From a checkpoint of a small contrastive image-text model.
Model: 9.07M parameters, 64-pixel images, encoder arch gmlp, encoder norm layernorm, encoder patch size [8, 8], encoder width 256, text encoder layers 12.
Training: adamw at rate 0.0017, 10400 steps, batches of 128.
Rows from block 5 of the text encoder, named by matrix and row number. Rows with one number belong to one neuron. Each number is 500 + 40 x the weight over the matrix's rms, rounded and kept within 0 to 999. All counts start at 0. Numbers have three digits each.
# gate: MLP gate (text_encoder.blocks.5.mlp.gate.weight, 512x192), inputs 96-191
# fc1: MLP up (text_encoder.blocks.5.mlp.fc1.weight, 512x192), inputs 96-191
# fc2: MLP down (text_encoder.blocks.5.mlp.fc2.weight, 192x512, transposed), outputs 96-191
gate.26:534464477477583490447498407520529535516469521490522499549470460461551546504572491517540508547563534490467476432512489538550431510506534535545553507481457502524485542556528512470527458539532574483500581507478492488528552498465504474492434523488546550536527532602516498495477531494499533456
gate.27:434489475538515514501547535470483513495474521523501472485498548506472531564482519503542492512547472582537486533527471557527462489576506463481481465457536470476549445459517454517532486530512504517504459531479459494467562484474508501467393531591491524510533536561423497452483520497480509532
gate.28:534472545513538441536471470516540585497531508489517521485459499509539454532508549559480515507467519446477448455502489545512525429475463468421499481446530476418434530573522573485462562450492464471515517489531497473404521487454539561525478503467507518503540474530484523480473505434518515527
gate.29:418578556501428536436465543504434477500509506561489504512527577507511445465503526586501499503583470545469467552525477551468484501514519525549455489523353451486457528460556453503479488484499474535526513501387522470452597440431477492486475452468490493453526499473501472472510519484532470606
gate.30:465440505560494540403482531454520452457534503534466426570408502428444527505473437495518498446529538448488497488488439485511499481430494449455574525455484560482525505551497485526514497464528498393459602440473481553518545483532508471555457478515480455563481513510502465524470568469498481574
gate.31:481520513555514511494488473496475455449522422478497477482518512516484486512496511499508507499491553455554530553487465540512452521486513499506487503461440526534494505536509491438524492514478536491506538460431495504522486490502532467505548422529491481489581509476533511492532522485493487463
gate.32:499488465514519470478533468524481495561504574506544527454490540450520525511525547498523495479493538501515511535550501530537497528470550467527546585531468472472542474513483520504548463535516504437467505510510511590429537462550547464467557418528480480462547472532561499435515530491532486553
gate.33:449484470481501500485531504539551515546518580494480531475507512539494495488453516459556452519566524512497531527451485560496517412518507513508445512504489426524426476471527479509511535505504530489508487486479509508467436448473481499506481464524491495488520507453475430452464542519523509498
gate.34:513470543494544525468411498477487533439510540523566485481489456520463439561485470523511516500540493520458468547519508478474539467472448484524507445517422565425500462497499529516493448488475491527508498472469556547461522486513500512497440511547495515477519412527543479528519499579486488545
gate.35:551525425523515453550346584512450501383375542567466628477532524559537546501545463456460593459499472473485568457502642470427486575415448449509536609669545583619521560529498556495395421465408522440644576516547598595569416508544455511503407464533515475579427581485438518572586416577681611473
gate.36:522527596493548522448571427503454562492589431464450464618484495579483462524509473600484486443500591540470422494469520507589466443615533428507558475476490522540476602424496517518458625512485476493528565445458457459477498489510555471489555490464568547525499500505568561468380498503583522448
gate.37:482517586479503518522485543545513485479499484507503487510474566455467493439486520450562485444501522484473532516524569434538523486552517520466522536488546510423484403592453508472576486516436480477531506437485427486492567445388556512536442503457579495558573498448510522523468495525458527515
gate.38:544542488499516523501505585523616510507498557503584496419464522586503503540490486426519500502483469456512523504523547486559537501528499496534490438495510524466497550539554466389519445450511546554464508450465450523453536506447503496457485436499481466435510494483547478554538555509484505525
gate.39:536477535464562507513484490479518496524500457476494492502498517538460508487535514479446460539463512424511460541533416503527488501520554513538496472509502517519474478502512472421436462516471505480533546429501454463503479502454546434478480480480501461503473521518542474525494473498483533409
gate.40:429494536541455554509478528453455443510505581532408464496496533480452481494540455546475534453572481510456435538485542544501575500480520489538554500532493564431467474513492510496491541517457491506512566442522484430497525458505593516432457484434581402545512455435495542533513431514575560556
gate.41:481463481452485498496469488534543473554477509469535499548483569452480492527567482529530499516529445461485477525424446531469433499483493420510509570493455443510483505494481521506464477540503447496557531544520448528502509480531497514474488460461494488452541502555539488489479496470514544518
gate.42:527561646499524472473550461515485539551477456502487507511454461567575503555538513501493489424540521537415423537491542438549494443506480410440576479436515504489416485500428511483513521434477452564522546518554546483461525482535523485445499429464570430514519561482537474450431488486506515410
gate.43:479473489445487484412511491573506510506470555464522486503489530473532594561509504493546557519525392519489483472547440508520444526552501460417415535487452475506501494538508491509580475517495453502470491536504478474448596486495466502517490459459478520471520497523512492511537516536546513539
gate.44:544472535503487469469483472482508474500468556570520474472499550493461443490489478558459451442445520481523439472494425570522544488484466477462518559491465474536481464481491554469497489522506491451528510489498537513495500450526408493544508456487529511460476435496466457455527513485492471516
gate.45:530557522551507456482475510517476485498572516578412482531467492507497563536487452568482539545518510505511406546525481533454488435482515484491536515468473442554556521534514471477456455531503486517496470521568455539508482471502471505458540469552491479485467490570500488489478525495478469565
gate.46:474506568468496519428565489438483419522559461525454543556531548534434416488433491514499555471543531485495416397584531542455528488554570491563522493432504532503503479427528467448516529471486415540586466481493482459472561484474553503469484515532627490484537421607513565442420452482524573544
gate.47:495523515474557566442568485500462560526524573517468535535555570511507512511501479511427496471557580534546456519520489545482475435526590488514481523448388499496405547524467515509460473499461502436497500457469406474459501470524535486423496457554513521497450496577526527477356543439509501538
gate.48:487545553495479501496571493465449566492574458530475468550532564508513456488483434519488431509479528523490507492518556533537480427562529552496509465506434442478430472508531563558422475550534503522485545437516460543493518445501530477450483455509454492517501471514474491480480503451490491478
gate.49:510504479513563478424510510473466463528509432492455473565518546521471466473451412470541573495484487518487443467492464583523449429484524452470496460460491557467491470530593517439481500514396488516546519495434486446565560509494484490480545577497523472468558474544515569449410494435506497519
gate.50:441523551492546565496486457467442525482520584430507534540469523525478536559467503478486484427497526548499488478493474504467508487431442499541507478475458518538518481519491531556476494554520449418494506409494458532519526520458541468469428476534486481551520490540506533445474496507544508508
gate.51:508427482556524493513435503459488470506474493477509469552485489471486491485475463528438476452490476510515512493507480543547450470491558555523550546488386535490466474475604527474521459509565510479467536477445514436495517508499456454489454545568534526393527454520489514510462482481486487542
gate.52:479488494482485458407455514528446505567566473497414430619526555502550482506423498573503621457538511493558513474526501611507459524487579532513474474448468505493504535539572435516446519581534521531523511520472445433532399544484430459532459524512434503470540511559537523398351510430489463567
gate.53:491494552478527518534479508487444449466530522508526470505497555557535452539445455534519475486552488531486391488597441522499504452461512484540511521531475502529424474518504484515446558533463502436469515500486431463482494475458521511454420539498466505443566473480483508475443447509520545529
gate.54:445448548513517523500535466565531623462505510511550492484476478449500496466549438560540490435503519463534515511489570470507471518452454413459533513542492536451391494582456540476449519550506467539572577432494482475513496473511551404513428459500438466477488445546550487538460539468495513521
gate.55:465527571479449545437441504462506524592499453544483480486492455505509402524540459452487480504527526513510472542488500474461572447476458496534559440530559464472478409509535539429538509537440482544401537548481484506386450404526505542508458572481517502535548478469530573452468536441505580541
gate.56:516467546537493456469486489507482494538494450554522506510461571465534431490469449533480569599476480490467538512498530421494468418458565494478525494501522420463516417505499504505500554521452490504508510465487478468487476445498518518502426513506486460490563460514519527523434514491462498515
gate.57:435458545486495498481461550438535488553519483512519448571482562481455505509463458545544496413491434507482454464519436512496498500458518526497499532443497513491525480589535528447474545491584517477507563553488480452442493559505464453399493520494496545463490555569533502482398489478442541555
gate.58:471447539502548437449519487519440474484544477429512473478423476438479447475433473511534562495510495488498467416560535490470550445467467464450482497558500486438507499478465432530527560484545489485467486476453486464547523505502549500518521448458546434497542462477489487533438496537471513500
gate.59:513561550491537600513513562457468518518546470538483490554502478495468518527534501541489500444544507458509395487514525549519421523501563475515606524544419465515498502438519492482452473519504456434513551466489565441501508490528553445396436504522499482484420518456552552489451481452514545509
gate.60:483520529495589509534524542455507473484509453503461584522517474546442480484483534498472473460518540454464503515530516481503481450551560543536563499550481529485468558499529445473485443448471524455541546447445495411481560473450513538465555459449485548532559503473502491492460526423418544477
gate.61:493485510442524480471539478465524547521522409440521522509465566595463466549506517519455480447492509571517453464482472542489488498548474506541492480552483469548465525485530528474502506459473429506465524527455430560518495457505472558513574504498561536526508571503502492553439471509452525413
gate.62:521530480501471510479533455486523510484509526548509515531474510491525486514577456532517456469521515487537456525505498542449458442436486515491468485486514460555462530499455499552469477546536523434499585494490439439535541542475505467511485493484425507517428509509481496449442492486451482498
gate.63:575454466492525563499508464552487416505474509508431537490575603619456528543483495460565473462463470558534479402631527595588370513519565558666534551469421552456523515449448371506393543504507543506561401430373465399580523588521506473483534526507507498524507435501512539580468531484457519574
gate.64:469510501527506461466457481494456529507449539562495512518514544451474465490417459423500517460505477556507463534534436511487485486445523544499522473545553509478467450465505570548473438536529479430525508529491492425422488458515556434491438486484469519474462482651526474511482518487465463533
gate.65:447489528519515503486458485465507493580515535577582509504496548483462481487467445504522471500585576514494423473455512452533442485486492456464533369513394490451480525519493486508524489512505522514559491518376456537450461435432540499464454496511494432494483498490517495501504525476462520539
gate.66:485518538554506463498497458526526482487544454532493498510470524465612461480426496553538502534481493580475392516539419515526524508516497482431504517413498488474480449562528479553492566484426483468590530472420476546471607451475488510498502514436521494480494488491473524454498502516573455506
gate.67:507486502508481474500550457510503515578551487543516453560504469526531533491487502456537526521556432479509442409476569523483468493503538536555541478505480497508513501474502511493547515556506497536458520453501479513468551420492510532467521455502444524458512478480515542511554555482551489449
gate.68:509480529568474526533497538556535503576522544472454489483438510511444470497458442509514548531549472422492434433482445492445551516450497488472467458510503463459533462460537436520464543531522509563513487521529523503461477464452440533535495496541408543456524459524546499453497531490558507438
gate.69:536504482510615443438534491497487469503556522491441477517532509499501519515529527545514487505477469513436494518464465551530468451503529497489547510499471452547401470572448442511456427534503473472492501403399541532509474488512506400455508515579488520529536473538498461462441515554490444551
gate.70:538528543478462485494454522533521506486517482478415486517491478502548545535449472541529488451516513542454540537414463479519475485482517524528520569539498466471502571482556464481493489482477506426484528499488456533456474482524491471515464534547503459504483489448551457501485589501495554459
fc1.26:492534447487443507515492518523484527497537485526506509484492518493549489496443483489511533531538573536517527444490517446421538523507507500481439477465535470504467470481467484528492534464488521480495474511515537464520504511541435538523425524502449509462481451460508436482468510520500550502
fc1.27:518432482535511501512459492443515500584365462461561497447457485516521471493529527567507546430500513485475477451489478494482511555517470500521459567473505418434506461505491477541550481505478522428538537507496507491474561508500500514568499479497474540443517485480526489481506513505453477528
fc1.28:534593542492493486418531504508499510543462516500512515537478572475517487515470504517485499464512499551490523520546514520475481507463525479537494532499491471504472543450523458520546485526504498499417498515493510469454529499489443452521537512500424515484546530503478494489508463410542560529
fc1.29:525498447505479467520506492533535513535542510593506416486498461502583443483439472551489435531459494541533583475409622423492482522532501461435496483523565527483517526513428499527487536425503550525503465442538457522577437503543543519531496475494520520480520493484511487531518481510517494454
fc1.30:560472466469473509541506491504514478538453505467455479537541493544526537461481474462523465629505452569502490499534544515543527469470469506549531508463541475523463546491456424515542522508481484539435461462510444531485435523567501494507498484488503544543547424447537475537480543477460551437
fc1.31:519482524474505556508516459484520514470529491461530522494502502506541557496502432501494463474474536486458515453520516441428481495454544502456491511533466463471516484537500527465487497544487489446490481519496501453496471494457477488460561473484526502451520581509516539541506510478479507504
fc1.32:486492527552483523510507521521556468547453509486492509521516472474442484524517512495557570529483466531426481571501507440519502512500498490466539540522494445487450482468565546580489421513515510450488511486495505472483539443535500453488465507548453421497479508514507508489519535484548495479
fc1.33:513456446511452494473459532530539486535548528522537473472567534493526497478445472526498569578503515570499436477524496395500530548545442466515478465479507492496460429486440471536478511478504523461522484513561524537440501465493463438513517515527536460480512415470585487469536467491478441538
fc1.34:479579494480519448462555466514492458414499537513525445535494507404466546501507574511481528484369563502490522527465408486506531578493585434472529501471518498580497445487468528505463492431465453522532518525553474444533499506488481542494489486496510429468530527511539437491438448513541506458
fc1.35:413528450422487578494612465441498391540498469400538483462479444543514457313580631362482446569453548554565536496516394472565582495579516542587389476419488486368592525421469391548658483491563589602332359592592627449547454582527388638588649544403398590521509564509387440571602540601350479503
fc1.36:509479651464561457403563508498510531522470435534468495577584499592528575580490495525479521471543524543463387420487415605552465518544535459480564447512475458518347546465387580540482548427549472518493578483505507484431518508590513437436638479531539518464508544531536602426459533478549498462
fc1.37:522427614471489455504453525503453482568555454568476445540483496520516398503436475482538462467596481474561487462482515428488501413502439545485503560481451528430405471496501433465445495450520442539487561375483420493497457457463560544489497615527538448529525478514518441516518509480470550455
fc1.38:458561529512561445494537494452500440502493473495541502544472520515513482492526488525491569562544506534441517507547444495462493507562486479428459492480516489508539495544449588469541474468513484560470485599496495577455470530616423513578549512476489475573467476478456526554516479510535455430
fc1.39:483539462482504505487550503572447497530518489503499526544518575488443573483529486472486488529509500475485556574495469483524533463418475537483578510525527462466459470519510458543510584515553458500490490504483495507474495522487538535529497488498498490528489511556458471489476524474467528509
fc1.40:481557453461511500459497428565576521459477546528525498506469471486543563508482597529522499471404498503455563515508428492596443464488535543484508500428510424561499490545419468482550440458507530509480520526471527512574463505501454483523448479539429588473476578534477480478547543482473451446
fc1.41:482471471457477528517471489519478487516504468501471514472565455485533527443514518497474424483513536538526535455491553479489518432526519544481504475492524489568506483514466533512522461493487435458461483487531483486517481557555537437478511533571513500472491516443541460553488529482545523515
fc1.42:518459576484506512468556480515496547499513474513434512525629458522528604489503470457565427518541510470483492517528520572580524487564532503539546463539477547650440534450467528519377580493513467513454516437520478420483495589518569468353491393540530483529435508543502457480477493444580522435
fc1.43:518526532504580405526600456545502475489552485488444511543543499442524498482536420550548515502393497499447470481480442498514467512500504475443571534500452504557532465480437405536520468512522514512498508516530555494485471471518489454450438518541490455439519438590518425476489511503509471573
fc1.44:468464513502498432427479500534513472514565557505528535506491532508480512452521536558544506490470490519533522512493476478451481511560466522540535476505558524448506526468502555511480510516525477504538472545495547415518519488452472533525471490493494452484509459617559424458506488487554500544
fc1.45:503508513525493440559512543490506459486485542454539545494522514505520431503482544469504554496545515483470510482487534480531436491469521480511548466530503583540524497549491510526526494560492515484493480510523477476475483556545460541497539523486482495513455495487536512455512582486486457538
fc1.46:429529496427483532428584458480474524491516417528499486446587521521430464515394497468466539533484501533588472462525519493514507502540605509576459469529534486459558605400494478440517547605395463569580410537420464418452563493487507555502593512434557529564479448547537539566482428394453563540
fc1.47:450494471471443354480554493607537464509510498454542525415547465493547430471478544493445516520497502491496518508401505514429511418436485508478466460551526441473473580480470525483544524418507557493525484545552461569465447523481452540600509474457498522477514488433589503517504575397521479485
fc1.48:512532502525544530551460495497544494516414508498529488470472514506433512504543568461497576425456501510473540486439528530505477485461445555504474462479530489533511466500507447495486485557540492465523540432529511467484468488489539498525538566541486516488505487468527515584501560552498489462
fc1.49:499482575533436505527435493505480532448537494484460519482508489469500484475528495514498539507428437491572520522435527488550461505492435553476490479495494514460500476489470577505471503435616503442540527532500551532486532474520533460495457492432462502463469453429542494495478529537547451514
fc1.50:479469460514517582517548516500486478489458556529512474515497487502466517484529466428503473532546508550492466516460503588536475469489450494547521451490485483512456459509487547604426543475469529484552482481479494478549562532484504422496510485486459552531481527547481445476460507555493553572
fc1.51:484492580517439520483481503529454552482528490559487506505518546444495466542495476521513493492471537427452593466489512498463543498499513432516507506458520507572482565446487443509463518571491527460448572470462567503502444470422461482549443543451484458540482525531505496465463580481532473511
fc1.52:479375543511510476559506409467446491448409500472551499498478476422454488477508523483520488465491565470429549508499465414495460539472490539434545572516482541419525453476526485504505426448472442429491466454530541476450547516551571486510531541475493473487535507463491487525545488621449471474
fc1.53:477519538468528516471504512395462456525489490510497518467576541508430455516495566521505452518519495470507462485578498466494460494478528473478478522540494531505506560432512470497475568519489501456494535450490472455546484489490534460463464476459492499546449411538534481476435474461494574544
fc1.54:452444498460533553546514498436527502504496426472541486488437564548507460450469516487483441484566521528463518461488458476462487564431448577502485480554419466550525571467562530451507461454497523495548474436461499522487505495460452611461599495510500504532456519528435516520486461474505545511
fc1.55:499473562483455535555452470423547458505393461503585457424459475488437416382501549478493508579540549401537549513425482447475557496446466553483482536491488562413580379441514488461535489442521418423501525477535605502413563492356518542584467548441524510533541493498433431519557481650539507510
fc1.56:537537521522489526495543510506473471510472470435559518535517460551475497460484540474403485500520492548499514545485436471545496528494461464518575478542450535468494562535488515494496499549487484516513431539574527497570555469531522515508540524464479506504454490547510479467479432562508465469
fc1.57:432420500460503550573508488523471535591543562533540491514487439444503467487438510480529521475506521477442474571473501401585459454505487437507552517521602493528557468481516499515551461452514478484472514442462458398487554571443500434546546542478492466582526455474542544539550465453525507458
fc1.58:536554537500538502525532472480528500536556489593531538473470473444489441519485471514502544462553525499529468482535541472473581508548506540506537504510544473470524487473519546457498520519474508498547517514520494579476465450503557512549416459557548517578575542538560496484535461503448516497
fc1.59:476454530510509545506510530515452545510498535537422538504562575544518545496502495537410508526454416551510486567518500549609469538532527467518550483442415501506422473529563525574502509569487523452463474485530497479478517505577530482492543529493478463509510522530460479428522515487532450570
fc1.60:468483481480499519496436430497486526527475477426504474507484502485468563440529521507498427482488546507493549565518519514534486548449512531461531518468438511507478519415538455511521468534534495522465548546502538533494466456575478468463469483464518585510374545536456468512621497565520429525
fc1.61:475503448571477476503540532491517480543557625465540500502448463489499458441510512531491468566532475501604599515539554579505563475502466436516541537504497478468516498518530455490534448554523544541485455575545500522484458508492529497528518505535514504502535476490507456532555532475499515529
fc1.62:473491593558495523545456496578533464469518524553572513515508538537517482482530443503515495546487454500494499500489473497527476510464460530455489485459535501421465533477485485521485531515487521499493492504477484474499508553546511476502469524488494539496454477499534462441538498487513480532
fc1.63:472438494469361432523566497513430546532528565526478512376456482542555497513594494531514556502474521478522522473456534392489480485419376575470515486474526402500425435507463462470465557437631510552414517490512561551505462437489462614522460628573499364527532539310539515532518559540561445428
fc1.64:572462564464532452504519522496543490504524459459455505486450529481460490560450522472491537450525494467526530502512480477565474500480441476457474525548561504483507489492489484531511522482532474431507555497517539495516490513502531490519497501587513556461542499531461460488517537539536519438
fc1.65:461593489537499501500538539429419427479476501523456477628532484415513503526490523468515491529527486482568467491569525526463451527513540480484597485436536500528490431474513434517531521487479512472444581594420453428492485489534575477456474498474499470492598561477524511540513495504514506492
fc1.66:526526497445524500497479501499524487487553475475499501525518448438482457562513502472469486596565548456469521468546499442495511505427497487497491504565545517492490496500527467496510534473470480516520515522512525444494431489517554494509507477501404485445520531576505499486508488502500539509
fc1.67:471545462489496496521588462519498476483509510494476466496530496513562449557465473523512468475552489548552491541544513497538503506514554491474486500528507548497464494451534485460536513429498499499496561513479485541495498484478454471459472497487471543518508524514455494444537512475553449517
fc1.68:522479505524527571489595512452480509422435446463513525514518374600533544463585471511495413483443539513571471466493535448536487566514441469535517559483440518520463583507504509432472516442490582412481509467541466461488446531543546503520513502473477506534460498425546521581502462535480460437
fc1.69:485493504502485444505511485502488472454495459510471484478547441474551451527530475436487598478481448452442515463529511455520553479590516499478464544535488408541509471519541544455502507473481447550530518507491565536486505448485482589532512528463523462483545470484516550511563443543507558492
fc1.70:453459520393482481602463493502486517459464468513498512454470548479512453570460526446479543520561503494495437559505454507400486472468540507523483526496498458552532450456548453515523508554527535488477480548515536565470599520488400548516458541499543464544588432457458496494526509477433542521
fc2.26:518493528493514506482498489477491470528502455513508489504485483507484473485487496514504501471528514483505492466503512491504494482512500523492503499510518501495476460488507505495487519485480489482513518481506478492523504496504499498523494494498533509510542487489529488503463490473483516473
fc2.27:479492494546515552489473483494477504470478565476485451488494481560516481495527465508493503532462522514481503506569491498488497503487472506508520489468485494465485510488518477496523512481527512532481499567510545512528508472494506489475487469498507471488512520510436494501489468532486514526
fc2.28:502493499498504491519492515479483464477493496507480510496493515492495515506478494490485523497504497500492480479513516495483488491482478504503491525523528512494528477481484493515494500487503491487522492502498504474486506497492502483515491493499494496506486500512481478517520498535510488498
fc2.29:486496561453525477535494456542416480419456507496462523459496515499496572562421543520499526470549412572476465430584547589462407485439518475448487543463521592460473437469506485493540514489568474451559561514434395467489489442495497425525438492499535522511490482485490523447467546437438450563
fc2.30:522504462518527499494485496490461501504505477506511477525511484512463451457507505487509499430451508468515482475465489472503509512519505537520505494494523517489519495515502490518505481438508504438518539508486559490546541508466481481519548483493509504488524533481468510491509496531498506489
fc2.31:516502495489477495544486492514479526485512521496496518483514489487520489510496512523487505518483485506472515497510502492504473486494513450495500482498520501482525512498476494507501517509529491520475487506517525534474506487499500504505505503476474506490480500488481507519544496526498501497
fc2.32:515494456493472513498485504471527477501483464481514543491477503549467510531479468514489498544463525515485525475498498530480498522487526562506476468518498493493532495490499475493511498509456518509524499503463526527502496504502488519533516497470464488522462450471477494523501460511469534521
fc2.33:545492467494510474512493512504514516517509475492525547520522482484496500493505511514509493473432490469501521505462522486500513520521501518533518497527561508518514567506486503501502519464525490511499485482492533497564549558511506485532532510471486510465485521497484487524516453500499510459
fc2.34:532515499521501510496473522500485476514491488477470506497522524519450499528432495515502484531535507488475514462535477518450509493508518553542455508480479522496506489471501442470518502553489496414513550495528476500478530485486511494489516479499511553555535427453539511517495524485478536517
fc2.35:643481516555558311455154576677517507397404565740384626492376513462360533735410266636513575240539521411437535439429769579333376579303445544323650581806556547692358482556666579414330506442412426241873734310387425535506496373498544259398255424669640438451479319577715586436493390438757630408
fc2.36:448549443397489383544569559522623521540466445513566522464491442411588486436588569499545480518407468532527573576307539498488493566440409454499418555500517386523449474493532563467558505451524508587457506565541520512523469532524455548486512604496516553390480641400614476540615365593523444323
fc2.37:467537483489493491510519459523478467454444559437496545567518482528517508530505442560493518517431482570452506507528422563517435566515579468490456436436440511506517567514453469511545516507521510571478457593522568524514503472523472498497486450512358473433467506564427512498553441546484478529
fc2.38:538496475571548513493479533465538549472488530483499465500498502548497514535463434401547424537504539457546556532509562500550534444512548502551519510478464506523451598492507452485482497530498527496505495396506481447562586541446574486430494467486504540511465460475502435453517577476470507547
fc2.39:500495501489548518491500498475494508498502485521502493495503512505477494485489506486485479487499489498507512496489510512498504499508513514495503500499490508496515497486496494494491483493484495494505515483496497499490499499492498504498524487499505518520500509509521488496495507488488514478
fc2.40:471477646441610462475535486508461520588481453532423526514479499478487532506462453519519551449630542590466416472575482599485428384483546460418522525448474527510485399446462526477501461516503451503483585434420380446427464504517507429426522474513605527523454480508533580442429656401461497529
fc2.41:486519518473489481497499521463508431496467482476449522497488546469506539503489542485528518478526490513487486502505448523500503486506493498503505491508509516492467469514514507503510496522497464492533507499483421498522493499482494506513486506494539483455503483494506501500450506455486497558
fc2.42:436528497448462426604550510472563502572519469537583525496450422492558400447558482479490489480434511536502539541394496431495495489488470488436460517459494385491528412431478562510508483512469499575440491539503588510442509462517451566484506587505510503454485541374591514498608364572504482330
fc2.43:507491485537454522482492497513454487442474525493503492460497450525504507523489510516495492541512493477492521487565556503485522529476473496515511499539518542476466493497515487487553524484510505486502482523560473564527502461494534488533484474474515479540571497443469489506483503494501500510
fc2.44:503511476515484503503493507495514531495514520499504499508495487521506501511531483491504490519499507484502518501500521493496493518491505488512501508504494487504512525521485519492479493496497519495487502479504513504477490505510516499469488520506485506533474493477492498522543516526524501490
fc2.45:517506473475481487505528490505510493479520457480517521490493503517520513511496515500510476492483484502502514500483534478518492513504498490485498513518517501513481511496497516502506511489497531479523489468485513486499484505506502493510494502493486510516495490495527501520512516485506477486
fc2.46:591583334457346496522451531561516436427564505462553562522508521553496491572471532580456471554375522438451566516411489513450449603511502556534420432617521534504577670476482492529519553546485610495520419597547555669564420498535466599665522454468276479573478440546475437551573392486529542468
fc2.47:430514428645655551477440459367493513564438532513536401584351454598401350470475369411545500498435504522534507386610455501493507523460506690531518497452453470496523483457561423483470443423456493480585597502452547436573596402465513480444497438491509506481581459502475486448484451556430564459
fc2.48:499519510508530507488511505480486530559509502507491494507528511495496445488498526510494475493517507497489495506494474509513513496514510486513496497504485506491457515478515494477485496544493474508498514504508490487499522492503493501493509511481510500496540520492501508477495465492494506487
fc2.49:451457568530559494504504490484475517542489510521446471478469508450497514486463465455508550467577470514487450479546479507492519422515499459486506556456486496510456393510523493475509499515489439498471528462462432417477554492464506471434470515517576508479538525470515522466446595472470484524
fc2.50:584517535436444446527573533592530455486493431517467614446524519427599598515518596510480503553584505480468470479427524487474499485504525484435462471550505547505518432478462562521521458482460429546481436473527472593506432539557498520543530500526479491550446504458471487528526544504550437439
fc2.51:478500484483502560447499436505505462481499491506505516496533533510519479502444477524557485499413521525485531555519524444520519523457440494541531539478531506509527514459487464520494504473435482505530443523510514544486468544474441520553445507435456489559555519521562469559503503563459546464
fc2.52:471578580504614521471459559453476500576399508530442489510495543528465472471492452509500566483527579472466432517494339533439557450525540508596499376499472551426487545523502438463506508483482404495478538520480502543568654518430428507442502441515534474391515505541430541456467469523448611575
fc2.53:484511492474512523500516484486525482460512470499533497489491490494534481490503520488489481500455506512496539519490525460507507526459465491469513505530497529526540528499472516495497484469487494519512505498494515536519454529508497518516527498498457519547464541487514484534535485528493549435
fc2.54:462429573510529491441491487508549588548526529551615436516434499402459378456561433505538500435474519474539463472443460462453487505404465457391541542538503505436538448520480550501533564483568537559504493454467521538505491489386440483629440520560499451530553510595533504452501551377438505581
fc2.55:488580411506491522474469520548446587572530514495528522527564488539546445545491445542483436570412489541531526577478532555501532514507533499571500452485423448559424612523597494516441471544513529529470487490525503518508522478518530530394493562560486513470507516482523581448509455463506523490
fc2.56:478455553511518530491487501486471499515502464503515461455505507464468459476454503505502504427545516477552479492502490492486535489504480489499479548487524490488484434489521516488493516500523479480497490504487506475453501469460482494551491512483535501522534496548487513503438520465500519528
fc2.57:452516503488513509477474498458485525482488520503467478505483508524487501497454490567516505473475504484490503543563465495527490510463501523519502530448487481471500513522502463462504509500523496494476516492472455461474462505480468533477463549500520506500490518515530533516490498495469570512
fc2.58:527501470512505492505482506528497528527496517493477471531463474510492532484506477472497482503436498491508517509489497486519482512489496506507498495512486485514523518513519477536502494480504515491533495482512497478543497510498506459494501509520485496487489496517474500496511506515496479495
fc2.59:501514516413405467518551514585537487445514530494491589467582577470557603501530594530478515535545505521494510598426503511468486512506474416478418493501503513512519512512429558515507486549533505510417420569524507569445441553509473514524469510517420495508427527502469515525539533520565472543
fc2.60:530492496565537480498449529481446548601560560541366450549464534471516405477477468487497556417509539388497458492515444452471539443527528557537529430496473531460536497529491467508459475467488431519471554450490482406611538510446515495453496530515500491466553547571471516463525522538498535498
fc2.61:509526563457496547443492480495457496462489483449493526540512517580451570557447484548511514506546480514472430444533456544486475487557579512524462467482511558494497507492484474516505540550502528469506522525466472508465520503515497529514524448503479514533455454498452550499405508383498562595
fc2.62:534502506476496507486519517518489466509484505526507539481516518486498484485548546488498473514520449487489478488476498515495510481532477470531497494525533499519470460498482520497478520482484476489526506496505513509510538524506504499486545474512448513510506485462505486471506484519498510486
fc2.63:553462422625670596461472474460487478519423424543489537552579429577280419542606387460640491396295494652451403467543423604596492392602585491702525591469443484390397455490522396510435523617455537384724535378375552379536782532407530416514587462442623531484641372432612545521348555453392462580
fc2.64:498516504463489507471527498505513489474492490481497506479555508485523517489499570498498484554527459519498521529469528508519519535516507479528490512510517496553480523500484512492504480500496498512498482488484490501498476541529530510478552499488499515513492526470534505520498506488508502480
fc2.65:523540433552495508550507534508438433486500469480340535477615534558549579519421526500502487544495499517448551502567547513539508443573514529636494481438525479534493521520506447513469425548453492414478530524539458425537532541564545498351530473483556548472505503407453474581485500550506465452
fc2.66:495509497503525501474493506499534518492479500501482487496482511475487488504469493477529476484497485507529518516476491530510504497501511492507521511492505493517490512543533500515483513510504500493540502496484486466528530501496499494487478523494518515464497500500501500506485492495487509541
fc2.67:493534516507517504489486495491484514495492514481499480492490512507532497519485490515508493497514497508505504491514496512490472511496502496514499491510479512484483526516500499496486499505510502500506510500519510511495507491495504506481479488509497515497506511516499499503514493502503485529
fc2.68:508502533474442523467471515505493422474460474492424502451493577460490543513498572521543573452521469468465445478485402522508543442521513508581463472489561554419421491550522479529565577510509480497518498515508421516603584513422483497585475515462498443413619469497485490467376536410443520634
fc2.69:519468479531540502502478486487493516494495489487488501530513496503469495505476447499516492485458499508501504479507482531512478498504526521497499505497491510507481529504512484513486498531521534470529512456466481469520534507499506463500509512510509516487499487539488500488476518445478483539
fc2.70:532512500487511489505492495521503513508488484493498495499496490509511541487517509500495499495491500484496514510480504477511506486497493521498509483505520499499485518507507506505502498491497496504487510482490494487537501527501502478490492501506492509480487512491491491519485521487507509475